From a checkpoint of a small image classifier.
Model: 11.8M parameters, arch swin, norm layernorm, activation silu, depths [3, 6, 6], widths [96, 192, 384].
Training: soap at rate 0.0027, 22000 steps.
Data: trained on rendered landscapes of hills, water and sky, 36250 training examples.
Rows from block 12, named by matrix and row number. Rows with one number belong to one neuron. Each number is 128 + 32 x the weight over its row's rms, rounded and kept within 0 to 255. All counts start at 0. After the name is the row's rms in percent of the matrix's.
# fc1: MLP up (model.blocks.12.mlp.fc1.weight, 1152x384), inputs 77-153
# fc2: MLP down (model.blocks.12.mlp.fc2.weight, 384x1152, transposed), outputs 77-153
fc1.114 088 [148 153 157 105 145 118  35 168 150 138  53 111 147 134 160 130 106 149  81 144 164 105 143 121 136  94 151 106 102 118  76 215 178 163  98 167  75 120  90 135  92 199  84 154 125 108  99 161 110 165 149  92  93 139 164 183 125 111 129 142  91 120 104 131 108  67 110 104 125 148 128 165 107 100  81 160 152]
fc1.115 107 [135 161 190 105 131 121 116 139 139 182 150 141  55 123 108 134  68 104 168 118 126 118 119 123 145 143 178 123 118 147 146 140 125 127 127 136 139 154  78  83 180 158 138 152 175 151 246 149 159 145 101  45  87 132 113 142 145 127 159 102 171 101 168 105 124  92 183 137 145  80 150 126 161 151 163 122 152]
fc1.116 114 [115 153 104 154 130 164 140 129 123  58  85 146 105 144 132 166  26 144 160 140 162 102 214 100 104  71 144 129 153 139 117  78 145  78  77 214 146 148 141  72  80  66 131 124 105 148 102 170 120 126 141 133 173 111  55 138 135 140 135 137 145  92  95 132 118 143 117 139 139 167 110 136 146 103 149 133 119]
fc1.117 108 [146 125 182 138 164 121 121 132 141 157 165 132  55 144 125 153  40  98 167 130 138 115 117 124 147 136 160  96 102 146 120 127 156 114 136 163 122 177 102  78 179 170 133 150 164 158 245 132 148 130 109  54 107 122 101 139 131 119 153 140 175  93 185 113 127  99 169 134 172  86 152 136 145 142 176 129 161]
fc1.118 104 [118 139 186  94 159 140 169 151 107 142 117 158  86 163 155  84 128  23 203 173 159 120 144 142 124 127 114 152 125 130 167 108 154  60  60  96 109 100 125 162 146 142 122  90 165 162 104 119 148 124 209  80 162 152 148 132  99 113 122 122 117 121 174  80 137 167 120 124 170 107 181 109 158 117 106  42 155]
fc1.119 108 [182 128 174 118  97 123 112 212 111 114  47 156 115 122 125 177 178 134 139 146 128  70 189 130 138 149 134 162  47 136  70 216 137 130 110 181 104 150 148 209 126 113 132 123 168 156 192 104 109 147 101 171 125 150 145 133 144  97 129 165 136  67 152 124 104  96  96 140 115 100 144 147  98  92 143  86 129]
fc1.120 074 [108 150 132 130  98  91  92 105  62 150 144 156  97 126 115 131  48 140 107  60 128 160 153 122 140 138 151 151 122 144 116 146 103 132 139 144 116 143 138 117 145 228 117 204 114 153 139  72 146 117 142 132 122 130 130 127 114 119 140 157 111  80 170  78 109  71 144  57 138 165 159 149 113 189 110  71 144]
fc1.121 104 [147 185 148 155 115 150 107 135 150 167 138 119 137 129  78  81  92 167 194 107 149 141 135 135 120 130 148 113 174  93  84 131 117 124 149 107 158 112 138 144  90 165  86 123 174 157 106 152 108 135  93 124  54 129 122 129 125 151 151 136 125   1 131 156 174 118 126 179 124  95 139 103 153 120 124 183 128]
fc1.122 102 [154 146 191 103  64 142 194 132 110 205 135 120 157 111 132 135  71  50 141 163 112 118 124 109 138 128 141 146 206 126 107  54 163  91  91 115  88 128 115 136  86 142 157  63 174 175  86 142 115 168 183 131 181 138 110 117 120 140 129 157 128 176 175 109 140 170 125 183 156 220 158 131 153 104  97 132 161]
fc1.123 092 [155 163 142  90 137 148 150  95 138 183 120 149  57 149 111 149  93  73 148 131 152  93 124 139  95 154 163 153 129 151 144 121 100 156 107 129 156 150  84 119 159 217 159 172 170 185 238 111  99 142 114  80 105  93  90 124 162 129 179 139 119  90 149 115 161 115 154 168 122 115 142 109 138 176 116 148 124]
fc1.124 109 [ 97 149  83 110 170 103 161 124 219 173 167  95 191 125 120  89 143  95 175 132 167 147 145 129 133 113 128 161 147  87 126 110 130 128 116  70 119 106 137 118 105 131  63 114 122 126 135 164 124 145 150 118 104 118 204 115 122 117 172 114 122  90 150 122 177 170 132 170  82 149 161 108 127 126 160 164 136]
fc1.125 111 [142 152 189 113 115 120 126 145 130 180 139 137  66 125 120 135  81  79 159 127 116 117 125 121 161 143 174 124 117 154 151 133 132 126 115 139 134 165  78 110 187 160 160 150 188 148 241 131 164 131 105  41  96 109 113 140 132 118 154 110 166 112 160  98 105 106 172 139 141  96 137 131 172 152 145 112 130]
fc1.126 109 [178 120  97 125  90 144 114 136 143 125 122 130 123 155 127 154 178 105  76  83 107 153 189 110  86 173 125  90  60  90  86 166 129 154 109 104 145 117 123 145 126 127 155 174 120 127 114 163  88 130 143  73  81 152 105 128 156 149 122 156 107 172 174 123 155 161 141 174  75  95 142 121 154  97 109 168  99]
fc1.127 122 [131  82 108 109  77 107 114 133 111 115 238 161 155 128 147 118 217 164 175 171 129 139 133 158 119 107 104 168  90 139 157 191 122 120 101 121  84 171 108 148 138 124 149 122 190 157 130  59 191  76  75 155 120 182 104  97 121 116 134 137  73  76 129 109 105 123 113 119 118  72 162 102  97 111 121 145 118]
fc1.128 097 [ 73 106  93 183 114 142 170 131 182  87 130 115 132 211 127 124  34  48 126 108 149 112 144 110 118  98 165 157  63  92  90 135 199  67 155 103 127 121 114 104 140  53 148 153 103 148 156 125 125 156 164 141 152 124  91  92 136 145 158 123  83 159 138  98 135 155  96 144 123 110 104 146 108 114  90 141 124]
fc1.129 099 [156 122 104 149 110  91 115 115 162 148 149  89 160 154 114 119 170  70 144 207 173 121  84 153 114 134  88 104 179 156 151  86 154  80  84  37 123 101 129 200 102 113 106 130 131 127 157 112 117 137 133 140 145  75 153 135 121 106  95 151 154  60  99 156 170 190 124 152 121 127 178 107  91 130 101 121 138]
fc1.130 093 [115 112 147  79 158 162  77 107 174 151  23 142 140 129  99 136 154 113 129 123 163 118 148 133 137 108 133 116 144 117  99 128  90 174 118 111  94  96 123 185 180 206 138 124 120 161 137 136 149 114 197 103 104  84 134 123 141 193  88 170 115  25 103 122 119 118 106 129 111  99 142 145 105  65 134 157 142]
fc1.131 088 [115 160 173 145 150 109 107  99 131 216 114 119  97 166  93 113  74  69 146 131 160 133 108  99 122 132 176 145 125 121 106 173 105 159 146 107 171 137 115  81 158 167 109 148 179 153 215 131 110 123 111 134 116 130  88 140 148 135 188 155 173  96 185 116 101 122 124 160 162  40 109 110 150 167 152 109 136]
fc1.132 073 [138 121 121  41 122 119 140 133 123 148   2 143 152 120 125 155  88 180 145 105 114 104 139 156 148 106 146 122  63 116  29 143 167 142  93 131 118 108  94 114  90 123 107 148 148 162 156 139 145 177 195 127  91 115 164 139  89 113 148 105 124 114  93 117 154  87 135 185 122 103 124 179 122 166 111 118 123]
fc1.133 092 [129 127 158 177 113 144  90 196 158 134 116 164 134 164  94  94 162  93 140  75 114  82 177 174 112 125 179  88  82 101  68 159 160 106 138 170 143  66  89 142  85 191  76  85 168 141 106 133 152 115 110 117  92 123 123 127 116 136 197 125 128  93 102 175 154  93 162 203 160 101 161 171 127 134 165 133 159]
fc1.134 100 [129 133 104 134 144 136 110 154 148 121 128 141 115 119 131 133 122 107  98 146 141 123 141 157 153 117 100 135 141 140 112 208  99 140  93 154 124 149 121 207  95 206  93 185 180 114 136  81 122 161 103 148 113 125 132 130 116 157  87 129  82  87 131 112 114 114 112 175 105 186 142 125  74  69 165 121 109]
fc1.135 116 [160 130  81 130  99  87 129 102 150 110 202 145 126 106 133  84 218 209 152 127 140 127 120 104  77 125 118 151  94 114 125 177 151 121 140 108 110 132 160 176 121 139 120  92 118 130  98 110 154  62 119 192 102 186 143 126  92 154 123 139 148 109 128 138 118  82 130 152 127 116 174 139 140 158 148 133 114]
fc1.136 097 [157  90 129 126 106 140 126 146 156 126  37 165  85 142 178 120 105 131 148  82 112 160 109 148 138 162 139 123 165  98 110  96 209 128  93 136 103  80 129 177 155 242  69 131 146 224 158 134 127 128 105  91  68 145 106 140 106 148 135 145 118  69 112  92 128 134 100 148 125 105 154 102 120 106  99 158 109]
fc1.137 114 [140 116  76 144 156 132 107 100 126 125 111 157 102 135  84 132 110 124 120 153 133  62 164 142 146 184  78 131 154 130 129 179 109 165  86 104 102 159 147 120 131  93 109 160  68 131 158  99 113 132 143 122 124 132  77  99  90 128 119 114 119 187 144 177  90 124 127 117 119  62 162 151 138 134  73 128 118]
fc1.138 092 [118 141 133 115 106 106  93 194 140  95 121 179 101 132 143 115 118  93 162 110 114  59 163 120  94 149 147 160  63  95  72 160 177 120  93 146 120 118  79 166 171 208 103  97 143 162 168 105 147 140 137 104  51 139 130 144 133 107  98 158  76  65 107 110 125  58 125 136 139 126 124 151 108 160 116 124 103]
fc1.139 093 [164 108 102 118 104  96 109 112 164 153 186  69 121 199  43 116  54 100 140 225  97 154  91 156 109 147 189 105 166 115 137  87 104 104 141  74 112 119 119 199 100 180 129 145 124  90 111 173 166 139 157 140  66 103 115 100  98 111 130 119 169 108 176  72 151 102 120 119 179 107 147 147 103 140  69  75 170]
fc1.140 079 [122 100 168  73 141 154 119 185 134  90  14 156 127 135  74  94  88 104 203 130 137 118 120 102 127  88 173 165  47 137  54 140 137 140  81 157 133 192  61 146 151 190 117 127 118 125 139 122 117 155 177 114 109 129 130 129 128 104 166 150  99  86 100 108 120 106 116 156 158 194 172 141 148 138 126 176 132]
fc1.141 115 [ 69 131 144 121  71 134  89 129 148 148 170 127 125  88 102 109 129 201 151 112  74 149 136 164 156 124 142 113  58 129 146 161  57  82 145 177 107 147  94 135 128 171 151 158 183 119 190 145 117  97 130 127 117 106  88 124 121  80 116 117 105 142  86 141 163  84 149 147 117 129 148 115 173 158 172  64 131]
fc1.142 091 [123 157 179  96 132 141 107 101 128 150 155 144  88 130 131 106  49 136 188 121 103 146  98 111 154 136 208 140 137 148 119 176 108 103  85 129 107 151 120 110 173 199 130 114 137 160 167 124 148 104 167  41 110 163  86 142 162 113 132 122 170  59 132  99 146 132 134 130  97  88 154 117 141 109 130 118 165]
fc1.143 083 [127 126 108 101  96 126  89 169 166 140  91 155 172 176 128 105  65 135 125 116 122 131 155 230 128 103 118 150 111  94 135  86 152 141  94 126 104 111 118 218 120 176 124 133 123 109 129 148 194  97 174 104 148 163 192 114 130 121 156 137  49  85 125 121 117 109 151 160 123  40 171 129  80 133 114 125 113]
fc1.144 070 [130 108 183  90 161 142 112 177 155 128  68 151 136 174 104 128 153  58 151 123 162 141 148 152 116 123 104 151  48 129  92 182 144 160 125 181 145 142 153 144 127 139 109 109 116  95 113  82 125 131 176 125  86 138 109 111 124 170 141 152 119 127  74 136 145 132 102 125 114 119 145 144 119 158 112 120 119]
fc1.145 092 [133 110 125  81 177 152  96  70  78 128 134 109 134 167 119 168  85 116 149  87 161 119  93 124 105 116 151 117  97 128  75 167 138 125 125 127 107  58 126 138 162 169 129 141 140  98 178 111  53 145 172 189  84 147 131 173 107 116 106 125 142  59 127 132 121 102 127 145 114  57 129 152 106 123 112 117 124]
fc1.146 100 [127 151 104 240 151 150  33 149 135 192 159 180  84 158 124  96 182  87 141 110 126 147 113 110  98 116 129  95 114  66 134 123 134 150  43 100 132 114 147  71 146  93 125 149 163 130 133 198 101 120 164 102 101 119 117 125 152 150 177 155 130   1 193 141 134 113 116 152 128  66 122  93 135  79  77 117 118]
fc1.147 091 [152 146 186 141 129 145  96 126 142 156 130 132  77 194 139 150  67  28 160 105 145  95 149 127 167 124 198 148 124 143 122 164  94 110 132 113 127 148  98 152 187  81 125 134 190 120 171 131 117 159 135  79 126 133 139 102 126 153 147 145 157  51 152 136 112 130 160  84 139  78 140 152 134 115 128 118 136]
fc1.148 116 [142 117 120 125 105 113  91 105 157  99 159  86 137 115  80 156 171 190  92 108 183  74 151 106 107 143 142 155 107 135 107 173 113 160 124 136 101 147 160 133 122 212  98 142 112 136 168 110 131 117  97 133 132  71 152 118 110 135 113 129  94 122 124 131 116 143 106  99 113 127 102 150 155 154 140 133 141]
fc1.149 088 [153 135 128 128 144 151 132 142  99 121 130 157  70 148 166 116 146 157 161 144 132 173 142 118 147 141 171 189  95 150 125 174 102 155 123 140  91 116 114 179 121 114  96 153 131 134 195 101 159 118 170 149 108 181 118 147 129 124 117 104 119  88 155 132 111 138 120 129  93  90 198 153 114 132 110 122 159]
fc1.150 108 [164 137  71 149 108  93 112 101 118 117 165 132  77 100 134  64 168 202 132 158 172 116 139  98  99 151  94 156 133 129 163 161 126 120 144 124 107 149 183 143  95 144 113 111 108 110 138 108 116  92 119 171 146 141 153 138  87 149 134 125 157 102 137 174  99 113 144 161 157 136 140 129 136 132 159 175 169]
fc1.151 083 [150 118  84 141 162  80  90 144 167 128 118  89 136 181 118 141  76 122 137  70 183 129 107 140 109 140 142 147 127 126 150 134 133 136 112  95 134 151  90 190 113 129 115 193 158 154 159  96 124 115 143 124 110 140 119 177 107 106 135 130 151 143 154 156 122  47 101 132 113  81 166  98 111 111  89 171 147]
fc1.152 127 [145 106  93  86  93  95  97 134 132  63 113 133 115  84 112 127 131 212 128 115 174  22 156 122 158 157 138 160  96 178  91 184 105 133  87 129  91 153 172 220 132 124 161 139 112 127 162  76 152 131 147 141 137  94 150 135  79 103  96 156 135  99  94 143 132 129  80 120 132 114 141 108 129 177 129 117 143]
fc1.153 109 [ 84 158 142 152 138 163  75 138 142 130 157 129 116  96 117 105  83 155 240  90  69 117 138 148 153 118 170  89  59 126 148 179 116  93  96 175 127 194 150 107 151 116 148 115 143  98 171 126 155 118 126  97  99 158  59 129 117 105 124 133 111  59  84 128 122 158 112 110 114  53 161 128 111 106 187 171 151]
fc1.154 089 [109 128 178 139 190 112 134 155 146 201 113 137 124 113 138 146 158  93 105 140 139 101 138 127 130  98 143 104 172 131  68 156 132 189  95 161 107 124 124 170 133 195 117 122 110 100 207 144 121 125 228  87 110 133 121 131 107 134 108 171 123 180 118 114 114 107  78  86 137  72 115 158  86  72 117 165 210]
fc1.155 083 [158 105 157  55 122 131 110 128 192 164 125 143 146 167 179 125  83 110 172  65 104 139 153 151 147 121 130 177 124  92 157 174 132 143 124  96  99 107 125 172 143 188 101 134  81  95 119 133 173 103 133  70 118 100 126 149 143 148 174 150  99  76 125 107 135  92 110 191 115 134 148 129  99 152 128 105 112]
fc1.156 088 [171 101 119 131  84 112 147 152 115 123 122 113 122 154 102 184  46  52 155 121 179  95 167 114 118 138 174 112 163 126  96 140 172 145 109  90 109 139 118 175 150 208 108 128 146  61 161 130 131 124 182 127 126 119 166 118 133 134 128 145 137 116 114 125 115 128  95 162 160  95 119 136  76 113  53 162 131]
fc1.157 100 [148 123  47 106  90 104 105 105 140 101 164 105 159 130 129 111 119 125 133 162 174 116 105 149 119 124 123 123  81 136 170 150 148  79  84 107  98 114 156 162  96 153 119 118  85 103 140 109 129  97 164 137 174 138 166 146 124 106 104 164 167  85 107 176 156 119 131 155 194 110 130 143 142 135 148 150 125]
fc2.114 110 [ 83 141 105 156 134 102 194 124 126 162 128 136 140 254 142 154 101 128 125 116 115 143 118 188 119 118 125  89 117 125 118 120 128  91 132 105 160 118  80 109 143 105 121  53 116 138 115 104 113 118 143 174 148 126 106 127  77 158 140 120 100 108 158 122 135 114 155 140 133 141 160 114 206 141 130 133  98]
fc2.115 087 [133 115 109 120 116 118 167 120 135 139 147 131 157 111 148 117 168 136 165 135  99 116 124 163 120 122 146 134 122 118 144 243 145 134 128 182  96 146 111 150 136 116 131   9 110 109 114 137  77 148 124 114 140 149 126 129 216 131 114 120 132  45 146 130 162 129 118  86 180 156 175 153 115 143 160 131 135]
fc2.116 113 [131 106  92 140 129 107 182 137 137 190 154 121  90 164  89 118  99 105  77 181 129 143 151 138 104 124 117 134 178 111 168 154 134 111 235  83 113 131  82 159  94 157 120  76 111 140 127 131  99 117  91 143 158 133 102 109 124 157 112 126  88 151 108 128 132 100 111  76  98 160 105 141 192 121  68 161 138]
fc2.117 094 [ 99 126 131 102 118 100 186 115 140 128 109 110 143  91 138 112 158 118 136 103 142 126 123 171 128 117 120 122 153 115 134 246 116 119 143 177 109 142 138 149 165 111 132  32 128  64 133 132  63 158 169 116 120 141 116 137 180 136 122  94 153  24 150 129 151 130 117 102 198 166 152 146 141 131 168 170 103]
fc2.118 113 [146  76  95  98 150 103 141 145 128  69 144 116 100 192  89 137 139 125 125 130 136 138 164  61 142 151 114 104 141 109 143 159 114 119 126 140 150 135  55 111 130 124 141  94 163 140 123 173 169  83 128 117  99 151 156 131 105 153 149 126 113 170  90  81 120 159 103 101 153 158 127 115 177 118 120 147 147]
fc2.119 111 [144  91  93 164  94 119 163  95 120  92 141 183 115 179 144 119 113 168 128 149 113 156 169 168 114 157 161  92  96 115 174  94 136 100 131 169 100 168  94  89 144 142 110  61 131 178  93 136 148 115 143 120  78 145 117 132 118 137 147 107 141  91 112 124 101 148 123 150 144 131 221 166 198 146 182 157 109]
fc2.120 103 [160 103 109 117 121 121 213 105 139 178  80 108 120 154 147 106  96 170  99 104 112 157 129 144 101 117 150 131 138 116 134 141 137 129 102 165 132 124  91 112 114 150 145  75 102 200 107 131  63 130 130 154 158 142 133 156 150 140 117 151 123  93 138 111 177 138 142  96 132 163 143 139 255 120 138 124 113]
fc2.121 119 [136 136 128 132 143 109 213 130 135 187  99  92 110 141 120 148 125 208 115 125  96 143 102 144 112 142 111 122 153 140 116 124 132  86 182 130 115 128 146 111 121 119 116  79 136  93  95 139 116 106 121 152 166 169 102 160 132 134 120 134 115  96  99 104 119 135 131  68 137 111 189 116 255 123 108 113 146]
fc2.122 100 [ 86 113 159 117 122 138 200 133 131  91 148 153  79 113 150 117 143 133 178 100 106  97 111 122 131 126 124  92  82 111 126 133 125 161   0 179 115 124  10 119 101  88  98 124 144 185 131 149  99 183 111 165 203  89 149 119 146 126 146 115 129 195 118 142 113 123 133  90 156 141 100 125 166 128  89 149 130]
fc2.123 095 [145  84 123 143 139 154 186 105 142 159 113  61 108 113 112 124 143 128 130 132  99 105 164 166  92 125 126 119 106 109  97 205 138  95 163 219 107 149 122 144 113 104 124   5 155 190 103 195 139 142  79 108 161 156 124  85 152  91 120 101 117  92 134 118 134 122 116  98 175 107 214 174 196 142 168 125 135]
fc2.124 120 [105 131 132 108 171 136 182 129 145 137 139 109 129 179 136 134  95 117 129 126 140 106  98 135 129 157 150 117 154 135 131 181  95 132 154 184 136 109 110 121  93 114 138 153 147 147  98 110 107 126 116 137 172 106 116 118 140 134 140 183 118 132 139 149 113 172 134 116 122 127 114 125 235 115 154 137 128]
fc2.125 091 [121 113 101 134 123 129 168 129 125 154 148 125 155 110 147 112 162 157 158 130 108 110 117 162 119 109 140 130 132 106 132 251 131 130 145 182  97 150 119 153 128 120 127   6 117  95 111 142  70 149 119 110 126 149 126 126 211 141 124 115 132  42 144 128 157 128 115  84 174 150 156 150  91 142 154 123 131]
fc2.126 095 [ 41 150 134 108 141 129 178 168 148 177 144 200 103 127 118 105 160 192 143 141 132 117 157 125 109 116 122  89 102 111  99 122 145 120  76 111  80 124 124  86 149 152 136  74 114 102  82 121 166 130 147 171 103 168  99 179 116 112 148  78  90 103 127  91  98 108 154 141 104 154 164 164 126 133 177  80  84]
fc2.127 113 [187 191 146 142  87 117 164 132 122 225 119 140 117  93  94 156 161 108 115  82 114 175 157  71 141 154 137 159 190 107  98 108 116 126 160 135 154 122 106 146 119 156 119 110  98  84  62 198 149 129 117 161 153  98 137 134 125 131 144 140 132 135 137 119 113 138 128 141 115  87 135 127 205  70 189 110 128]
fc2.128 121 [119 148 134 101 167 109 238 132 149 195 112  68 121 199 115 126 125 113 134 136 151 116 133 119 148 149  97 112 147  99 117 113 103  92 159  92 170 138  20 125 127  83 117 129 140 151 129 161 108 135 102 143 133  95 138 121 130 114 130 138 122 134 108 107 131 116 149  92 118  92 170 122 126  91 137 102 147]
fc2.129 116 [145 113 130 130 140 124 193 126 125 170 111  39 138 200 115 123 146 126 117 111 161 107 112 127  84 141 157 129 149 133  99 151 111 140 178 173 143 127 117  88 139 132 122 161 142 124 139 128 147 109 126 121 113 137 115 120 127 129 129 130 152 103 142 136 105 122 109  98 121 131  96 108 233 118 149 114 141]
fc2.130 105 [164  96 101 125 173 100 206 148 145 201  57 101 177 233 175 139  96  84 116 104  92  94 103 149 181  98 147 113 141 132 108 107 120 132 169 133 147 122  65 131 143 128 120 133 104 133  91 141 139 134 127 144 156 137 112 149 150 127 136 118 120 147 116 124 127 125 133  93  97  99 118 125 205 141 128 165  89]
fc2.131 092 [206 155  84 137 139 145 225 126 122 173 183 106 129 128 107 132 137 143 140 102 153 124 141 145  87 123 122 148 127 105 119 162 152 121 116 212 141 107 147 140 120 118 119  43 122 152 109 148 117 156 127 138 147 146 122 119 160 138 123 103 160 114 120 122 128 119 107  65 135 146 149 168 112 168 140 166 115]
fc2.132 083 [ 12 147 135 162 115  94 176 151 131 102 106  80  98 169 156 142 135 119 114 101 133 131 138 144 132  98 131 131 136 144  83 124 167 112  86 129 156 125  76  94 125 118 118  74 128 177  86 131 147 137 141 172 156 116 109 124 135 152 116 143 102 141 132 114 143 137 119 139  78 162 137  76 195 150 100 146 117]
fc2.133 099 [139 108 104 129 119 108 202 107 131 195 121  59 110 203 103 148 137 133 133 127 119 154 114 173 137 121 147 116 138 142 137 184 148 117 124 130 117 141  82  99 128 140 125 118 124 148 109 142 179 132 154 146 206 122 118 169 118 132 103 127 123  92 109 105 133 148 167  57 129 128 200  79 255 118 115 155  99]
fc2.134 102 [155 118  87 172 127 163 132 156 141 122 114 115 110 129 127 141 150 129 118 151 114 139 119 151 175 152 144 122 171 114  77 155 105  80 138 165 162 140  56 135 110 173 148 103 127 190  89 161 141 125 117 148 151 106 110 140  98 151 114 124  77 115 124 129 131 146 134 134  99  76 119 116 237 104 156 142 147]
fc2.135 105 [ 95 135 157 140 122 112 252 145 134 255 128  75 125 197 141 142 182 139  89 128 132 161 149  89 122 175 145 130 105 111 113 117 108 157 146  87 103 141 145 126 134 155 139 209 130 117 152 119 104 142 121  98  88 139 139 112 146 148 131 131 145 163 127 131 108 121 107  42 100 116  78 103 120 122 121 106 154]
fc2.136 106 [119  94  93 140 107 131 204 175 158 165 105 122 131 147 121 127 103  91 116 100 119 124 116 108 128 118 121 165 127  92 106 128 140 120 164 127 119 113  44  88 151 128 109 103 125  85  60 134 161 143 152 147 189 135 112 137  99 105 160 130 119 106 152 126 110 132 142  89 133 158 133 154 208 159 130 135 124]
fc2.137 123 [156 114 141 135 152 122 109 136 118 154 143  62 130  93 141 114 134 196 145 122 147 111 138 138 130 102 148 144 105  86 164 163 136  93 229 137 142 148 182 149 131  48 139 100 156  91  97 147 154  91 139 109  80 167 137 179 143 129 112 141 117  96 180  99 116 157  95 175 143 143 149 158  89 115 149 132 140]
fc2.138 099 [116 133 146 111 123 128 148 102 143 157 133  88 106 166  98 128 108  77 128 129 101 164 145 181 113 120 137  78 124 129 159 165 113 138 141 138 141 119  75 104 117 102 128  98  98 128 124 127 181 134  96 139 152 186 124 132 145 137 170 128 167 131 123 120 124 122 135  90 135 108 141 162 184 145 116 155 101]
fc2.139 104 [130 118 136 146 146 124 219 148 107 226  98 107 168 178 120 118 105 177 152  75 133 130 152 141 128 132 119 108 149 101 138 116 138 104 100 162 141 122  84 136 129 115 137 119  94 115 130 133 122  89 129 150 157 131 113 136 134 127 107 149 136 118 146 127 170 117 132 118 110 151 143 120 177 117 152 110 116]
fc2.140 093 [154 137 124 157 156 113 151 152 162 131  97  67 127 195 112 149 104 151  97 140 138 141 110 154 125 122 135 116 168 138 125 142 153 108 129 114  91 125  81 124 130 175 137 110 129 150  99 137 145 133 111 129 194 113 127 123 105 139 101 127 111 131 114 166 146 111 146 111 130 145 199  86 255 148 126 129  99]
fc2.141 113 [120 124 124 151 114 135 164  85 132 207 142 118 109 117 131 130 191 221 116 123 161 104 134 110 114 143 164 143 104 124 117 124 165 135 229 162 151 132  60 121 164 158 129 108 105 118 122 181 124 115 149  62 126 123 125 164 189 130 111 159 174  48 171 122 143 135 121 113 107 127 112 123 132 131 142 107 134]
fc2.142 081 [172 129  88 142  85 134 138 142 133  98 122 155 163  77 138 133 158 140 133 142  86 137 106 112 165 158 161 117  86 116 105 203 126 150 169 119 123 161  81 153 149 134 148  74 105 126  84 133 106 110 160 130 147 150 140  93 188 128 117 137 153  67 152 180 136 130 137  76 160  97 159 156 100 151 109 150 129]
fc2.143 092 [106 140 120 141 143 111 197 134 148 221  90  52 122 180 100 118 101 119 134 123 123 128 128 119 118 102 142 118 151 134  90 129 138 157 134 123 140 166  66 113 129 139 140  75 129 114 127 107 162 107 125 153 140 157 111 133 146 127 103  87 109  98 140 108 157 127 154  83 125 174 162 124 255 102 123 142 117]
fc2.144 076 [ 86 160 142 143 122 124 213 133 137 173 106  84 125 139 102 134 106 144 127 138 121 132 127 160 127 112 142 100 109 133 147 128 103 116  98 123 112 131  73 151 112 138 109 121 113 157 106 133 117  85 120 151 196 116 123 162 121 152 112 155 151  80 143 127 136 160 152 116 110 147 154  87 255 150 129 165 119]
fc2.145 095 [141 136 146  92 140 105 198  94 104 108 132  94 127 130 100 133 135 206 136 101 137 146 132 125 110 113 130 115 120  90 154 166 118 109 220 180 109 129  99 117  78 105 153  53 121 166 125 178 121 150 140 135 165 151 125 147 150 117 128  29 124 132 142 112 110 123  93 150 136 112 142 142 179 131 101 104  94]
fc2.146 102 [131 100  87 137 130 127 207 141 101  93 104 132 140 115 106 134 112 144 111  91 102 140 119  85 109 140 103 134 121 130 157 153 141 112 152 118 125 108  85 128 106 161 114  29 159 147 132 115 167  83 154 134 152 103 123  95 146 126 132 148 129 112 119 107 146 161 128 109 115 168 156 116 183 127 137 135 111]
fc2.147 084 [147 165 111 140 147 133 225 106 106 205 143  87 149  75 153 149 125 142 142 107 133 119 103 102 135 114 151 146 122 111 127 199 127 106 234 190  97 142 133 124 180 191 113  55  94  85  91 132  89 108 179 132 146 150 112 116 196 171 147  65 135 122 116 105 151 121 123 104 140 166 101 142 143 153 109 155 136]
fc2.148 114 [133 122 149  95 105  99 176 152 130  81  70 174 120 165 125 107 154 138 152  82 100  97 158 146 141 105 173  87 158 168 120  98 136  99 129  78 108 135 204 142 149 100 152 147 125  95  88  94 139  63 114 149  69 112  67 148 160 115 126 170 119 148 142 134 137 152 163 184 125 131 233 164  28 144  84 155 128]
fc2.149 096 [166 144  99 131 120 137 205 127 138 105 131 140 109 120 126 106 171 142 120  71  85 157 149 150 120 150 107 154 138  95 140 144 114 108 151 105 159 123  72 131 133 121 137  54 112  64  50 141 105 107 154 163 185 132 115 129 142 116 116 100 105 132 153 140 144 177 154 129 135 107 128 181 166 130 184 124 128]
fc2.150 101 [108 154 158 127 119 126 203 140 151 206  90  29 137 165  98 123 173 119  88 159 116 145 169 129 106 146 153  94 130 179 129 107 151 135 153  70 117 117  77 137 129  97 147 170 119  87 160 116 170  99 106 130  97 125 144 113 143 126 119 154 137 179 114 141 148 109 126  88 123  98 123 104 118 134 120 126 164]
fc2.151 077 [ 90 147 161 134 150 132 216 147 154 197  99 139 125 174  70 136 145 183 122 120 121 107 126 126 107 121 144  84 147  92  88 176  92 109 100 121 139 125  55 149 119 174 130 111 114 128  88 142 109 184 176 131 203 134 146  91 111 156 140  68  63 136 145 126 134 153 102 150 124 104 116  57 255 152 109 138 179]
fc2.152 116 [127 124 120 127 113 132 177 159 124  90  61 186 125 157 163 128  91  35 141 134 133 102 131 115 148 114 191 120 135 121  74  65 116 104 142  63  88 115 152 136 138  95 118 198 129 150  80  93 124 100 105 117  65  93  94 155 163 126  89 170 153 123 143 152 139 143 136 158 143 116 209 207 163 133 138 123 123]
fc2.153 105 [169 125  92 138  98 106 162 157  93 135  99 131 136 169  82 142 177 200  88 102 143 136 139 115 111 139 146 160 103 105 136 187 119 159 219 125 114 132 127 161 175 108 129  75 141  70  75 164  98  84 194 100 175 124 116 133 165 148 152 154 139  68 144 126 148 105 131 130 120 126 166 151 171 151 120 135 100]
fc2.154 100 [161 142 148 140 173 172 211 120 144 162 140 132 153 172 115 148 106 168 144  97 147 100 101 169 110 129 149 113 145 119 134 139 134 132 110 180 145 132  66 124 119 137 129 132  95  90 115 120  87 107 137 171 188 157 124 145 132 119 127 102 117 113 110 148  96 134 120 129 106 129 125 133 255 127 119 135 114]
fc2.155 094 [132 135 128 124 158 115 221 141 180 154 106  63 108 184 117 132 106 177 118 139 144 144  93 149  98  99 122  95 158 119 125 136 156 106  76 162 138 123  74 134 127 158 149 126 116 142  69 127 135 130 118 150 166 164 144 127  99 138 136 123  97  97 124 123 142 139 132  80 136 133 163 124 255 142 139 142 105]
fc2.156 093 [150 115  82 138 116 133 121 130 129 206  50 108 111 172 105 133 112 102 123 142 119  80 106 107  97 138 139 155 157 153  79  48  91  74 110 125 100 106  57 118 100 112 123 119 124  80 105 172 119 149 126 124 150 100  97 156  98 108 114  88 114  81 123 104 120  87 115 123 118 123 156  54 255 139 113  91 143]
fc2.157 102 [159 131 163 132 105 100 255 128 135 226 112  89 112 227 104 145 194 153 104 132 113 193 137 101 125 155 150 116 109 121 106 131 118 120 172 105  78 134  86  95 130 116 127 175 121  67 114 119 160  48 107 123 119 133 149 120 134 143 112 144 131 137 123 167 118 111 107  55  93 125 125 109 176 114 154 123 174]